From a checkpoint of a small image classifier.
Model: 8.29M parameters, 32-pixel images, arch vit, norm layernorm, activation silu, patch size [4, 4], layers 12.
Data: trained on flat shapes of many kinds, plain or patterned, on busy backdrops, 195000 training examples, 4.8 epochs.
Rows from block 6 of a small image classifier, named by matrix and row number. Rows with one number belong to one neuron. Each number is 50 + 12 x the weight over its row's rms, rounded and kept within 0 to 99. All counts start at 0. After the name is the row's rms in percent of the matrix's.
After each neuron's rows are labels from the 100 images, of 14976, where the neuron reaches its highest value: "top examples" is what is common among them. Only what is clearly more common there than usual is listed. The data: flat shapes of many kinds, plain or patterned, on busy backdrops. In brackets: how many of the 100.
# fc1: MLP up (model.blocks.6.mlp.fc1.weight, 768x256), inputs 172-255
# fc2: MLP down (model.blocks.6.mlp.fc2.weight, 256x768, transposed), outputs 172-255

fc1.116 114:63 26 53 59 30 46 43 38 37 64 43 75 61 35 53 61 46 46 47 39 44 47 44 38 50 42 60 52 59 46 64 54 26 42 66 43 35 40 52 34 37 44 50 60 41 46 51 50 48 54 56 35 57 49 51 62 57 39 43 52 56 34 65 49 41 56 43 57 33 64 64 59 41 58 45 67 43 62 43 65 66 49 55 34
fc2.116 105:26 55 58 45 67 62 53 67 38 39 46 37 36 47 47 52 49 59 85 49 53 58 63 50 45 42 40 42 62 60 38 50 62 49 50 57 46 46 52 40 61 44 44 29 41 33 71 59 43 25 59 60 46 42 48 44 43 59 61 48 53 38 46 60 40 61 56 50 43 31 60 46 54 67 36 69 59 44 45 43 41 41 49 54
top examples: frame (78); largest shape: frame (77); count: one (70)

fc1.220 098:58 52 65 38 24 70 82 24 56 63 60 57 40 51 53 40 47 74 34 45 51 20 65 38 53 61 32 38 41 52 68 42 51 22 44 49 54 51 55 59 46 27 61 53 42 43 60 38 31 40 66 47 68 44 39 52 63 43 50 28 61 45 53 50 49 40 52 33 63 76 63 52 57 27 55 47 47 64 38 39 54 47 49 42
fc2.220 097:59 65 55 56 35 53 47 50 45 58 47 34 49 48 46 46 61 57 57 59 40 63 50 52 52 60 49 54 52 58 37 45 50 15 43 49 29 54 42 69 52 44 52 56 57 54 43 51 33 47 43 47 42 28 58 61 28 61 73 53 57 54 50 51 55 50 38 68 42 60 52 64 69 52 62 40 45 47 42 59 33 52 42 50
top examples: circle (93); largest shape: circle (91); count: one (44)

fc1.103 114:54 32 64 44 67 63 63 40 49 51 61 42 45 77 38 37 60 59 50 54 55 41 22 64 55 66 39 30 56 59 46 51 61 41 55 42 53 37 64 41 61 36 29 43 30 56 71 55 28 40 42 51 40 46 46 35 40 50 39 43 32 39 39 35 39 46 65 56 54 33 46 60 35 60 53 61 66 42 25 65 43 49 46 44
fc2.103 137:44 46 55 69 58 52 59 40 20 61 63 55 64 26 49 60 59 54 46 57 52 25 48 50 47 43 46 55 33 45 53 46 56 16 51 45 65 68 50 63 28 56 41 56 69 60 59 49 45 67 69 51 36 59 54 56 59 60 42 52 39 44 52 57 54 49 43 47 57 66 47 32 47 72 52 52 42 56 70 22 55 55 37 45
top examples: count: two (86)

fc1.171 128:23 69 47 73 49 46 45 57 43 56 44 30 56 38 50 59 58 52 49 55 36 45 50 50 66 09 52 50 68 39 56 66 45 41 55 46 47 57 38 22 56 56 51 62 60 58 48 43 62 59 57 73 51 40 40 70 52 52 51 65 37 54 46 42 64 59 43 68 43 51 61 69 40 50 42 55 45 48 53 44 47 40 53 67
fc2.171 143:72 45 39 48 36 38 40 69 72 67 44 58 39 63 50 38 33 35 65 49 51 53 44 71 40 54 37 77 37 51 59 52 44 57 52 55 34 32 64 54 59 38 36 53 52 41 41 65 34 50 57 37 57 71 64 45 26 43 50 35 61 78 20 52 50 54 62 32 67 48 44 54 51 41 58 50 65 41 51 60 55 67 70 41
top examples: frame (47); largest shape: frame (26)

fc1.436 105:58 49 68 56 47 47 64 68 51 48 50 37 52 42 13 72 44 31 41 66 60 39 44 57 61 59 36 47 30 76 57 37 57 21 64 55 42 36 39 49 59 52 58 53 34 56 34 49 36 52 53 48 55 53 45 56 58 50 53 31 30 39 41 54 43 58 53 42 45 58 61 70 51 57 76 54 43 66 57 52 36 56 26 61
fc2.436 107:53 63 51 48 33 56 34 36 41 60 58 57 34 44 73 61 50 34 71 41 54 37 62 42 30 26 69 49 64 23 46 59 52 22 45 42 56 50 50 57 31 52 51 66 56 52 41 34 50 59 47 59 33 41 56 57 38 33 43 57 62 65 57 66 69 54 39 37 51 47 63 49 53 41 36 62 53 61 46 55 54 55 62 47
top examples: frame (95); largest shape: frame (91); count: one (68)

fc1.211 047:48 70 35 59 43 59 62 55 53 64 46 61 32 65 45 48 31 54 53 37 41 57 72 41 44 49 25 47 34 89 58 71 42 33 51 47 40 61 55 45 46 66 44 48 35 43 52 56 70 60 56 58 51 32 35 49 45 78 76 38 54 56 41 53 48 38 49 61 52 67 48 61 46 58 42 38 35 34 42 42 39 53 58 73
fc2.211 043:55 40 57 53 36 69 64 38 51 62 51 45 52 61 41 48 40 56 42 60 60 53 63 65 46 35 45 30 63 39 48 65 46 69 31 45 42 59 77 67 37 46 53 41 45 43 49 69 47 41 67 43 50 59 24 62 53 55 44 46 42 62 62 52 53 30 53 45 67 40 45 29 27 54 64 66 28 50 33 56 33 64 51 29
top examples: circle (89); largest shape: circle (87)

fc1.178 046:56 78 10 55 46 35 23 48 35 52 42 59 45 55 25 55 51 35 57 53 50 46 47 47 51 67 52 44 43 40 52 70 50 45 68 51 65 51 44 61 48 43 72 47 43 54 57 67 55 31 44 64 38 43 27 57 45 41 46 61 19 70 78 59 71 44 45 59 45 50 53 68 43 46 58 55 40 58 62 55 61 63 31 64
fc2.178 042:68 61 41 29 67 54 40 48 58 50 38 51 47 67 55 55 72 53 43 43 68 72 49 45 51 47 45 41 53 37 53 43 51 33 86 58 68 45 61 40 62 39 49 53 43 59 62 55 34 48 20 38 56 48 83 60 45 69 31 65 48 57 61 60 31 34 71 34 54 46 41 26 51 41 34 32 30 34 31 61 65 57 52 46
top examples: count: one (65); frame (60); largest shape: frame (54)

fc1.22 047:58 38 59 64 46 44 39 66 39 30 29 63 42 48 41 52 49 29 31 84 63 46 44 73 69 56 65 35 65 47 65 53 48 70 56 54 64 43 55 47 44 31 29 66 47 50 33 29 45 47 66 55 45 52 22 31 75 57 48 45 27 29 68 58 35 32 39 63 49 47 43 44 30 44 46 53 62 49 41 64 46 60 32 54
fc2.22 045:63 47 38 30 52 46 40 28 41 55 63 42 43 53 50 32 51 36 66 41 60 62 46 46 66 67 56 68 34 59 50 42 27 49 63 49 58 59 53 35 42 39 38 53 42 69 38 59 46 39 32 59 55 54 49 57 25 47 49 61 53 62 43 65 36 48 67 49 35 41 43 46 59 56 41 54 66 59 68 67 43 48 43 33
top examples: pentagon (54); largest shape: pentagon (42)

fc1.46 137:62 38 57 45 59 26 25 30 38 43 37 55 75 59 40 69 34 42 46 52 64 40 30 63 28 64 25 64 35 54 62 50 53 42 61 53 22 29 65 44 51 36 61 43 42 33 67 51 50 54 54 31 62 57 47 40 60 44 68 42 70 65 49 44 56 44 64 32 44 55 42 39 51 41 64 43 47 34 46 41 73 56 58 51
fc2.46 169:29 44 65 60 50 48 74 39 48 23 50 47 53 62 53 55 44 45 83 39 51 54 23 60 69 45 52 37 74 71 64 65 43 40 51 31 42 46 46 56 52 62 48 39 53 53 61 51 52 55 56 45 43 66 59 34 49 63 59 39 56 68 54 30 31 48 57 62 42 43 55 69 57 59 43 67 66 40 43 55 43 51 60 34
top examples: bar (93); largest shape: bar (84); count: one (67)

fc1.222 058:62 32 36 54 55 76 39 61 41 55 63 67 57 56 40 78 36 63 48 60 38 55 52 44 36 61 48 47 49 76 45 56 67 49 44 47 60 37 38 54 55 59 58 56 47 38 55 60 47 55 29 66 40 47 55 45 58 39 41 39 49 51 39 54 51 44 47 50 57 74 37 38 51 56 60 49 46 42 59 44 51 50 47 54
fc2.222 049:53 59 46 63 40 56 59 61 69 50 56 47 40 36 56 37 64 59 63 44 30 62 57 42 38 40 57 53 56 63 45 53 61 65 17 75 53 50 64 53 56 43 61 39 43 44 65 35 54 44 35 33 62 39 66 45 58 55 29 63 67 53 57 49 51 73 31 49 55 50 61 29 29 60 49 57 54 38 56 45 48 63 66 56
top examples: count: two (61)

fc1.273 045:61 65 58 44 36 32 33 44 48 54 69 36 48 40 39 53 34 52 59 67 59 56 51 51 62 53 59 56 62 46 67 51 53 36 52 61 29 24 59 55 39 51 36 63 52 27 55 55 60 57 70 30 49 44 57 72 22 41 68 57 57 34 53 43 69 74 70 58 41 45 53 37 69 47 43 43 26 81 59 58 64 51 65 36
fc2.273 035:54 64 40 43 62 53 45 45 35 56 49 54 60 49 60 49 62 70 48 42 51 52 63 43 44 53 53 68 45 50 41 71 65 25 46 43 62 47 55 35 46 29 41 54 81 71 52 62 53 35 44 55 44 45 61 46 56 53 79 37 40 48 46 57 54 45 49 40 39 33 52 44 63 57 47 38 56 55 49 69 33 58 54 77
top examples: count: one (81); bar (54); largest shape: bar (48)

fc1.188 117:63 37 36 37 40 52 37 64 60 41 54 45 49 53 16 39 46 63 23 57 61 31 70 57 49 49 34 62 45 56 70 39 51 34 54 58 43 20 46 69 66 38 55 60 30 43 38 59 41 38 50 56 73 68 48 38 59 42 45 37 38 26 40 41 62 47 50 41 57 30 23 48 74 52 68 45 58 62 56 53 47 29 50 43
fc2.188 157:36 44 35 74 18 47 42 51 49 65 50 53 50 50 47 39 63 57 48 67 50 35 49 49 63 32 54 68 50 35 50 49 45 27 51 60 57 63 52 46 48 53 48 73 74 70 27 33 55 79 64 72 66 41 56 73 44 42 44 44 45 77 55 66 39 54 37 57 46 54 55 50 48 42 33 49 43 61 77 53 49 44 46 56
top examples: count: one (95); crescent (43); largest shape: crescent (43)

fc1.561 053:48 46 49 59 46 70 41 72 54 36 67 42 58 63 40 50 61 57 34 55 64 48 52 48 65 66 39 36 67 29 54 63 68 48 53 33 42 59 49 43 64 53 44 50 43 36 48 79 63 51 76 43 54 50 46 33 63 62 40 63 49 22 27 47 42 37 48 72 41 53 58 43 31 57 61 49 50 33 42 45 48 60 41 54
fc2.561 054:60 48 42 51 47 64 90 27 56 73 49 57 58 56 72 45 42 60 44 46 36 57 55 59 64 59 55 64 53 71 59 52 26 56 47 50 72 44 55 57 40 47 47 58 55 68 40 39 54 42 46 48 44 54 40 62 52 41 53 53 41 45 65 60 46 41 40 35 63 37 64 37 50 54 46 52 33 50 61 66 54 47 53 32
top examples: count: two (69); pentagon (33); largest shape: pentagon (29)

fc1.763 106:50 53 63 36 46 35 59 56 59 41 52 65 42 46 30 68 38 49 43 49 59 48 38 44 56 52 56 64 52 42 71 48 56 32 53 47 41 48 17 45 45 44 52 58 39 35 52 37 36 38 59 51 70 49 47 41 43 81 57 31 29 45 29 57 58 49 60 34 36 43 49 38 62 46 49 51 58 39 48 49 75 36 70 42
fc2.763 117:37 38 49 41 49 66 32 36 65 42 54 59 49 71 60 33 43 23 43 53 50 37 51 54 48 48 48 53 50 28 60 59 47 00 36 49 54 50 66 60 66 52 56 44 54 58 50 43 45 51 44 47 49 50 49 63 41 57 31 64 63 60 54 32 50 61 71 56 53 69 49 54 36 42 36 56 35 36 51 43 53 56 68 55
top examples: pentagon (36); largest shape: pentagon (33); largest shape: ring (25)

fc1.137 084:58 41 70 50 55 47 58 34 52 42 59 37 53 49 31 38 67 55 44 52 60 54 69 48 74 47 37 52 40 54 52 56 51 37 65 17 44 43 46 60 51 65 45 50 44 31 52 57 19 50 46 12 71 57 45 55 63 57 53 44 38 37 49 45 57 47 51 58 43 63 52 58 50 54 73 53 44 40 41 56 34 21 39 68
fc2.137 061:54 42 50 50 43 45 47 43 52 56 49 44 20 56 44 40 55 55 61 51 45 64 36 61 48 57 42 45 49 43 58 35 47 37 74 69 57 44 36 44 54 34 49 63 45 65 31 60 54 59 50 65 21 38 68 57 22 39 68 39 57 77 77 50 29 59 60 47 54 31 54 40 62 58 50 77 57 48 29 68 61 35 57 54
top examples: count: two (59); triangle (37); largest shape: triangle (32); largest shape: square (25)

fc1.510 049:35 53 47 55 60 48 47 63 55 67 45 77 42 32 56 61 46 24 35 53 51 33 49 50 39 47 59 37 62 63 45 38 60 59 28 73 34 49 51 58 55 33 63 45 58 51 56 34 50 59 62 52 53 64 43 55 74 41 37 49 38 46 52 51 30 49 58 39 56 51 53 44 43 46 44 58 25 34 50 48 51 32 44 64
fc2.510 045:49 56 43 51 47 63 47 40 55 56 54 35 43 62 63 32 68 55 30 37 46 55 61 59 44 45 68 55 45 60 41 37 37 61 44 68 64 47 46 61 29 48 48 62 50 42 53 56 47 44 32 31 40 71 61 42 41 47 43 33 61 36 55 37 41 42 52 71 53 41 44 15 45 58 46 49 34 34 52 62 48 88 64 33
top examples: count: two (50); heart (35); largest shape: heart (32)

fc1.449 114:61 56 64 46 51 34 49 63 60 36 37 69 57 15 25 67 20 33 46 49 46 45 50 45 46 42 73 53 42 71 56 50 56 47 58 41 44 42 36 21 46 51 43 58 35 42 41 45 53 34 55 51 72 58 33 43 67 51 59 28 35 47 44 65 45 48 60 29 39 50 52 48 61 51 59 65 47 41 44 61 72 44 58 55
fc2.449 112:47 38 44 46 47 68 31 37 55 60 55 51 50 81 62 34 50 42 66 42 54 44 49 57 59 49 46 54 62 19 52 51 39 25 30 40 57 51 71 58 62 44 54 57 53 48 54 43 42 56 32 56 42 57 56 46 41 45 36 72 65 61 49 43 61 56 62 60 60 66 49 57 31 55 38 48 45 46 56 45 46 69 56 47
top examples: frame (55); largest shape: frame (40)

fc1.685 049:48 48 50 62 57 56 51 54 45 51 25 44 53 39 19 43 53 49 59 58 59 47 42 66 82 34 49 36 28 47 62 72 44 60 58 34 42 41 83 47 60 49 55 37 34 47 42 51 53 62 32 58 65 43 49 37 49 58 30 59 31 77 46 26 24 54 51 54 45 64 69 55 43 30 51 58 36 74 69 57 37 56 47 40
fc2.685 047:62 48 49 60 29 73 56 26 79 52 59 59 42 52 69 22 55 33 52 56 62 57 44 52 47 53 59 61 43 73 48 46 32 69 70 45 83 53 70 43 33 46 49 51 72 48 51 58 52 58 51 38 47 50 62 58 27 46 54 56 63 48 59 81 53 42 61 42 54 31 43 53 30 51 41 63 48 29 56 78 71 46 57 44
top examples: count: one (73); largest shape: crescent (27)

fc1.713 049:40 43 70 64 41 55 68 36 45 36 53 54 44 56 54 57 47 47 38 28 49 41 47 38 56 57 53 47 57 51 44 64 61 64 31 38 52 55 38 38 70 44 52 67 54 48 59 59 53 45 50 55 66 60 70 55 54 62 45 39 71 71 57 47 38 28 52 48 50 69 51 51 46 60 51 54 37 32 71 35 68 66 58 44
fc2.713 044:49 39 57 56 51 61 46 54 41 45 51 28 61 53 59 45 37 59 67 67 58 68 54 51 41 51 41 27 57 48 46 46 55 85 52 69 51 40 55 69 68 55 58 63 46 49 46 57 55 45 52 62 42 48 52 61 42 32 41 57 44 47 38 49 51 52 49 44 63 52 50 50 56 48 74 58 66 68 47 53 26 50 64 26
top examples: star (59); count: two (56); largest shape: star (45)

fc1.661 114:45 31 59 49 55 52 46 24 25 27 47 52 45 73 62 67 28 59 59 39 61 46 26 49 50 49 37 55 61 48 53 54 60 42 34 33 53 51 59 61 62 47 44 56 55 54 55 39 46 48 69 59 48 61 37 39 51 52 50 52 59 52 47 52 50 41 67 43 55 66 50 55 43 48 34 54 41 36 52 48 66 61 57 38
fc2.661 106:55 69 45 56 46 52 42 50 59 74 43 68 33 34 62 31 40 48 43 56 34 71 61 50 43 54 43 41 42 34 41 57 53 86 60 51 38 58 25 61 48 41 43 44 50 60 56 65 59 46 55 50 55 64 69 78 49 58 43 51 65 47 54 47 64 22 41 67 53 53 59 40 61 45 38 39 34 57 50 58 39 44 41 54
top examples: circle (49); largest shape: circle (33); drop (32)

fc1.756 147:53 47 69 44 36 42 64 29 50 53 55 49 48 57 30 65 57 38 43 64 44 49 56 58 48 57 48 38 57 57 52 47 56 40 40 48 82 50 59 64 65 67 50 67 49 50 37 63 20 56 47 52 50 30 46 47 53 63 64 28 44 48 47 52 58 30 38 41 61 58 60 58 64 51 54 40 40 46 55 52 58 36 36 73
fc2.756 169:48 63 65 69 36 32 50 43 53 63 52 55 46 50 51 56 37 58 47 58 41 65 50 41 60 31 47 70 38 47 25 59 45 43 38 39 44 53 44 66 31 67 56 76 76 46 29 34 46 72 63 52 33 47 55 57 35 34 63 50 38 61 55 73 56 49 37 55 40 33 59 61 41 37 49 59 67 55 45 50 48 32 42 45
top examples: count: two (45); cross (36); largest shape: cross (28)

fc1.83 050:39 48 53 53 37 65 37 55 50 30 58 39 48 71 35 71 65 60 50 49 61 42 39 36 60 51 44 39 56 59 56 51 56 46 70 42 38 44 38 43 73 33 48 51 40 51 59 35 60 59 60 49 63 65 23 40 60 56 38 50 50 53 58 51 55 44 46 67 49 40 54 47 31 47 48 61 43 58 52 46 58 33 53 31
fc2.83 055:47 54 43 34 47 65 57 32 61 74 60 48 40 45 71 33 55 53 66 51 48 62 53 38 64 58 51 64 40 59 53 54 48 80 53 58 56 59 40 65 30 60 67 50 43 60 47 40 56 53 47 61 26 54 40 64 31 58 72 46 54 58 58 57 49 61 47 23 68 59 58 58 54 42 44 56 57 59 61 67 49 42 53 42
top examples: count: two (53)

fc1.125 107:62 32 47 36 47 36 47 48 54 43 40 59 60 48 47 72 24 36 46 32 55 44 28 65 30 67 25 63 46 57 59 47 40 36 57 47 20 53 40 36 47 27 59 53 41 52 50 48 49 56 50 42 58 57 44 41 55 54 60 20 65 55 50 45 61 47 60 20 40 57 42 52 64 50 51 47 57 30 49 49 84 70 75 51
fc2.125 116:30 45 47 63 34 42 54 44 45 34 44 50 70 61 56 40 50 50 90 45 45 62 17 63 79 37 51 44 64 61 65 75 37 57 51 41 39 43 56 51 52 49 50 47 56 54 51 47 52 65 56 50 44 58 60 40 48 53 54 47 59 84 59 22 26 48 55 62 51 51 52 70 39 51 53 69 61 46 50 59 45 54 69 41
top examples: bar (91); largest shape: bar (63)

fc1.757 121:59 33 53 41 61 40 37 43 43 40 42 61 75 62 40 66 24 44 44 32 57 43 33 66 32 67 11 64 30 61 63 51 42 50 60 55 21 37 50 44 41 31 58 47 45 48 66 59 56 59 54 28 63 62 48 41 65 56 58 33 63 65 57 44 65 43 61 35 37 52 36 54 53 50 57 49 48 30 54 36 78 53 63 55
fc2.757 151:32 44 64 62 52 46 68 38 43 23 51 46 63 56 60 52 50 46 82 43 45 56 15 67 71 36 44 44 60 60 67 65 34 39 47 29 38 37 50 62 50 60 45 40 51 55 66 53 54 57 56 48 45 74 46 41 46 41 61 42 64 79 58 28 30 52 54 57 40 49 56 66 58 52 42 76 59 40 47 60 45 51 68 35
top examples: bar (87); largest shape: bar (74); count: one (51)

fc1.369 119:56 29 60 49 56 37 37 49 48 52 32 51 74 41 39 56 36 32 50 59 55 39 22 75 23 61 38 62 33 62 62 48 39 33 52 56 32 36 66 50 54 28 37 49 44 61 58 58 41 51 45 28 62 48 43 40 53 47 69 27 51 63 41 43 39 51 62 28 47 48 45 57 62 44 50 55 38 29 42 42 82 63 59 67
fc2.369 136:34 42 63 62 51 52 62 42 62 35 55 51 51 53 53 49 37 40 82 43 43 61 30 68 69 42 49 44 65 61 45 66 38 36 52 40 31 45 45 48 72 66 39 42 50 55 62 56 43 62 45 50 47 60 66 35 53 61 69 41 57 70 55 33 25 47 59 66 44 49 66 69 55 69 51 68 62 43 47 51 48 53 56 43
top examples: bar (97); largest shape: bar (87); count: one (80)

fc1.231 102:40 28 44 53 21 55 53 38 37 42 55 68 45 56 46 59 39 52 34 34 56 30 48 58 58 31 43 39 49 48 79 63 29 23 51 37 46 32 52 60 58 48 58 69 57 62 51 45 40 52 47 49 63 63 37 46 69 50 53 41 45 53 53 43 49 44 44 52 48 60 54 62 36 54 46 48 63 45 57 44 72 50 60 29
fc2.231 085:45 50 53 62 46 53 63 46 53 43 51 39 46 44 42 50 64 61 58 60 48 37 48 49 41 42 52 59 52 53 51 54 42 05 53 59 45 59 43 59 40 46 54 47 55 25 57 42 49 44 48 48 49 32 37 55 47 40 52 62 41 57 43 47 44 54 46 62 42 40 42 36 53 60 60 58 51 48 46 48 40 37 53 51
top examples: count: one (87); star (74); largest shape: star (72)

fc1.392 044:35 46 48 51 20 40 63 51 38 60 61 40 32 59 30 57 40 45 44 58 49 47 72 40 58 52 50 49 48 59 57 61 63 63 44 54 32 43 50 54 59 21 36 37 65 50 58 55 34 38 54 44 47 61 49 55 38 53 51 54 48 32 57 36 53 51 43 57 46 51 26 31 57 30 42 56 48 45 28 49 46 44 58 62
fc2.392 041:60 53 49 37 49 45 48 39 52 61 49 64 49 37 70 51 47 61 48 32 33 55 65 56 46 39 50 48 68 80 52 46 51 49 46 62 62 42 62 51 51 52 48 38 59 62 46 49 62 59 53 46 31 55 71 66 24 55 66 57 29 51 73 66 35 46 53 43 63 33 60 54 37 48 55 82 34 44 56 60 55 50 45 63
top examples: circle (34); largest shape: circle (30)

fc1.472 053:46 65 50 50 41 53 70 47 75 49 71 30 57 74 32 25 57 40 52 47 46 34 47 55 60 72 57 40 26 44 48 63 50 47 67 66 61 59 62 35 55 44 51 57 69 52 53 51 71 42 58 55 48 42 58 59 46 52 58 53 36 39 62 49 35 63 49 40 56 55 79 64 54 48 56 47 73 38 71 58 67 47 53 72
fc2.472 045:75 37 56 43 53 45 56 32 35 44 34 36 57 37 58 49 34 45 69 42 61 52 44 50 68 41 48 22 51 62 49 48 49 43 71 31 48 26 30 51 50 67 63 59 43 50 53 47 53 35 45 46 43 57 59 24 47 55 50 55 42 44 49 51 44 34 53 62 56 43 54 38 56 49 49 48 21 34 50 51 45 64 44 44
top examples: circle (46); cross (42); largest shape: circle (42); count: one (42)

fc1.240 121:56 53 49 48 58 30 25 63 35 44 27 53 62 65 38 61 46 57 34 55 63 36 46 47 34 64 21 43 39 56 60 57 47 41 73 52 25 42 49 35 44 34 62 41 48 36 55 49 55 45 57 39 53 57 50 38 65 39 50 44 52 52 66 46 52 39 52 31 46 46 38 49 40 32 67 46 46 34 47 35 60 54 55 64
fc2.240 132:30 49 68 70 44 48 80 41 44 28 60 54 53 55 62 57 43 55 78 35 44 56 28 51 68 50 53 45 69 60 50 61 42 25 49 31 34 54 51 64 52 60 49 44 60 52 52 48 56 56 53 51 34 67 57 47 34 56 64 48 55 56 53 45 51 61 51 66 45 38 63 63 50 58 45 69 69 47 42 55 40 52 56 20
top examples: bar (72); largest shape: bar (66); count: one (66)

fc1.557 128:61 27 57 41 57 38 34 50 46 50 30 54 62 45 53 76 30 26 54 44 55 45 24 56 18 70 35 62 49 49 61 60 45 49 57 52 22 21 67 41 45 33 56 51 36 39 57 63 48 49 50 32 64 52 60 36 43 44 75 30 69 64 49 43 45 42 65 17 31 60 37 54 58 51 58 57 36 35 39 56 74 65 62 49
fc2.557 166:34 37 56 61 50 49 72 39 58 32 55 49 52 74 53 40 46 45 79 38 42 64 25 64 71 45 47 44 62 66 65 63 44 44 51 38 40 50 53 57 70 60 39 48 53 56 58 51 54 57 55 53 48 70 55 36 44 66 55 42 60 74 56 25 23 49 63 67 54 47 58 59 49 56 38 64 66 35 47 56 43 50 69 34
top examples: bar (92); largest shape: bar (77); count: one (51)

fc1.285 100:75 56 55 40 49 45 36 43 40 58 29 67 56 35 41 63 37 40 34 59 48 42 74 41 49 39 58 58 39 42 51 52 60 45 40 55 30 43 36 53 25 28 59 57 28 35 58 49 62 26 46 42 64 31 51 51 60 45 59 46 30 44 45 72 54 49 39 34 40 47 53 45 47 39 60 61 41 44 49 49 80 27 65 48
fc2.285 107:29 46 47 46 37 67 48 47 68 35 47 36 48 74 51 38 54 41 72 40 59 40 47 66 71 33 48 27 76 52 83 53 45 43 48 32 64 39 54 44 66 49 52 49 59 53 43 43 47 52 33 72 51 53 40 29 44 51 41 61 62 51 54 23 44 55 70 53 49 61 48 48 60 52 36 58 54 54 42 43 35 69 61 51
top examples: frame (45); count: one (41); largest shape: frame (27)

fc1.238 139:53 36 36 53 21 57 65 51 64 56 58 77 40 63 42 41 41 44 45 32 45 46 36 75 41 57 34 44 43 55 59 49 54 51 50 58 45 44 59 51 72 29 50 58 48 78 45 44 19 56 47 45 66 53 58 59 52 56 57 33 79 62 61 43 47 45 59 56 65 63 70 68 58 52 48 39 48 62 67 50 63 59 50 54
fc2.238 149:51 36 61 48 49 42 50 42 25 49 34 64 79 77 39 58 31 43 68 54 78 64 36 55 40 50 40 51 64 63 63 55 33 69 42 40 33 40 38 70 48 51 61 57 58 46 50 55 44 62 54 39 37 74 55 45 52 42 50 59 35 59 49 49 53 46 87 36 30 21 39 65 40 54 40 58 56 42 54 62 66 50 55 42
top examples: bar (34)

fc1.573 142:40 24 39 48 35 55 28 30 42 47 38 47 42 53 58 44 21 67 43 36 44 47 57 70 64 34 22 48 38 40 71 46 45 49 57 38 35 37 55 56 58 42 31 56 55 51 65 44 71 54 62 48 63 70 39 60 62 54 37 45 43 60 50 47 64 46 56 51 48 55 38 33 50 30 50 51 34 40 57 49 58 51 76 34
fc2.573 130:48 81 73 58 56 49 64 41 50 41 59 60 47 38 53 52 69 56 59 43 42 66 54 20 39 56 75 38 58 51 17 56 69 65 51 54 42 76 23 51 40 53 52 42 66 51 45 41 51 45 43 40 24 22 49 59 37 55 81 62 59 51 66 57 55 40 38 62 48 39 71 55 61 33 31 44 58 49 35 45 30 38 37 58
top examples: circle (57); count: one (53); largest shape: circle (52)

fc1.625 119:07 46 38 62 39 57 52 39 53 42 68 57 46 46 69 39 57 48 47 48 27 42 53 59 57 14 54 47 56 61 47 75 58 35 59 55 46 54 63 33 53 65 43 43 60 52 63 31 74 48 52 51 47 53 31 48 45 46 35 61 56 59 47 52 25 64 43 62 58 48 58 53 28 45 39 59 57 38 57 50 50 59 64 25
fc2.625 151:65 48 40 64 36 27 63 52 58 54 61 51 40 53 45 47 46 41 57 52 53 22 36 75 66 42 47 75 48 42 55 36 50 38 47 40 75 53 71 53 61 55 24 74 51 68 26 41 44 65 55 65 39 53 43 42 27 26 52 44 45 79 37 58 50 60 50 34 62 63 53 76 54 56 64 51 46 52 54 49 58 59 53 56
top examples: pentagon (54); count: four (52); largest shape: pentagon (45); square (44)

fc1.767 124:55 33 50 59 34 44 41 55 38 66 26 68 66 52 44 62 41 57 50 41 64 39 44 41 56 10 60 49 50 50 47 56 19 34 49 51 25 38 43 16 36 39 49 76 47 50 46 53 61 65 50 47 69 57 48 65 61 34 39 56 47 45 64 54 40 55 37 69 23 36 55 64 43 52 34 63 42 65 50 61 59 40 52 56
fc2.767 126:42 56 37 51 73 76 51 62 40 52 42 51 43 42 50 51 41 61 66 35 50 47 61 53 46 47 37 43 50 67 27 57 43 33 52 60 40 51 23 42 44 38 38 21 58 50 70 66 57 42 66 45 36 48 60 45 55 51 49 63 47 39 45 54 55 45 43 41 30 19 48 43 49 56 46 48 70 58 55 41 45 57 39 43
top examples: frame (96); largest shape: frame (94); count: one (85)

fc1.650 052:43 44 60 44 54 64 45 66 51 71 42 28 49 32 36 28 47 48 64 67 41 51 55 38 54 55 64 52 47 67 50 58 50 57 22 34 53 47 44 79 42 49 41 62 58 59 39 57 49 57 34 40 57 45 37 70 58 44 49 75 29 64 45 55 64 60 63 51 31 70 35 68 50 68 37 49 59 58 62 66 64 09 45 50
fc2.650 052:45 55 58 52 64 59 44 31 67 65 27 63 43 60 44 49 62 41 58 39 70 46 52 72 50 45 64 52 56 56 25 54 56 33 40 46 67 40 65 19 67 54 27 56 50 48 55 60 57 33 47 56 73 74 64 38 43 67 35 58 74 52 56 52 41 46 70 62 44 75 42 39 54 54 44 50 33 58 49 40 43 70 56 56
top examples: circle (38); hexagon (36)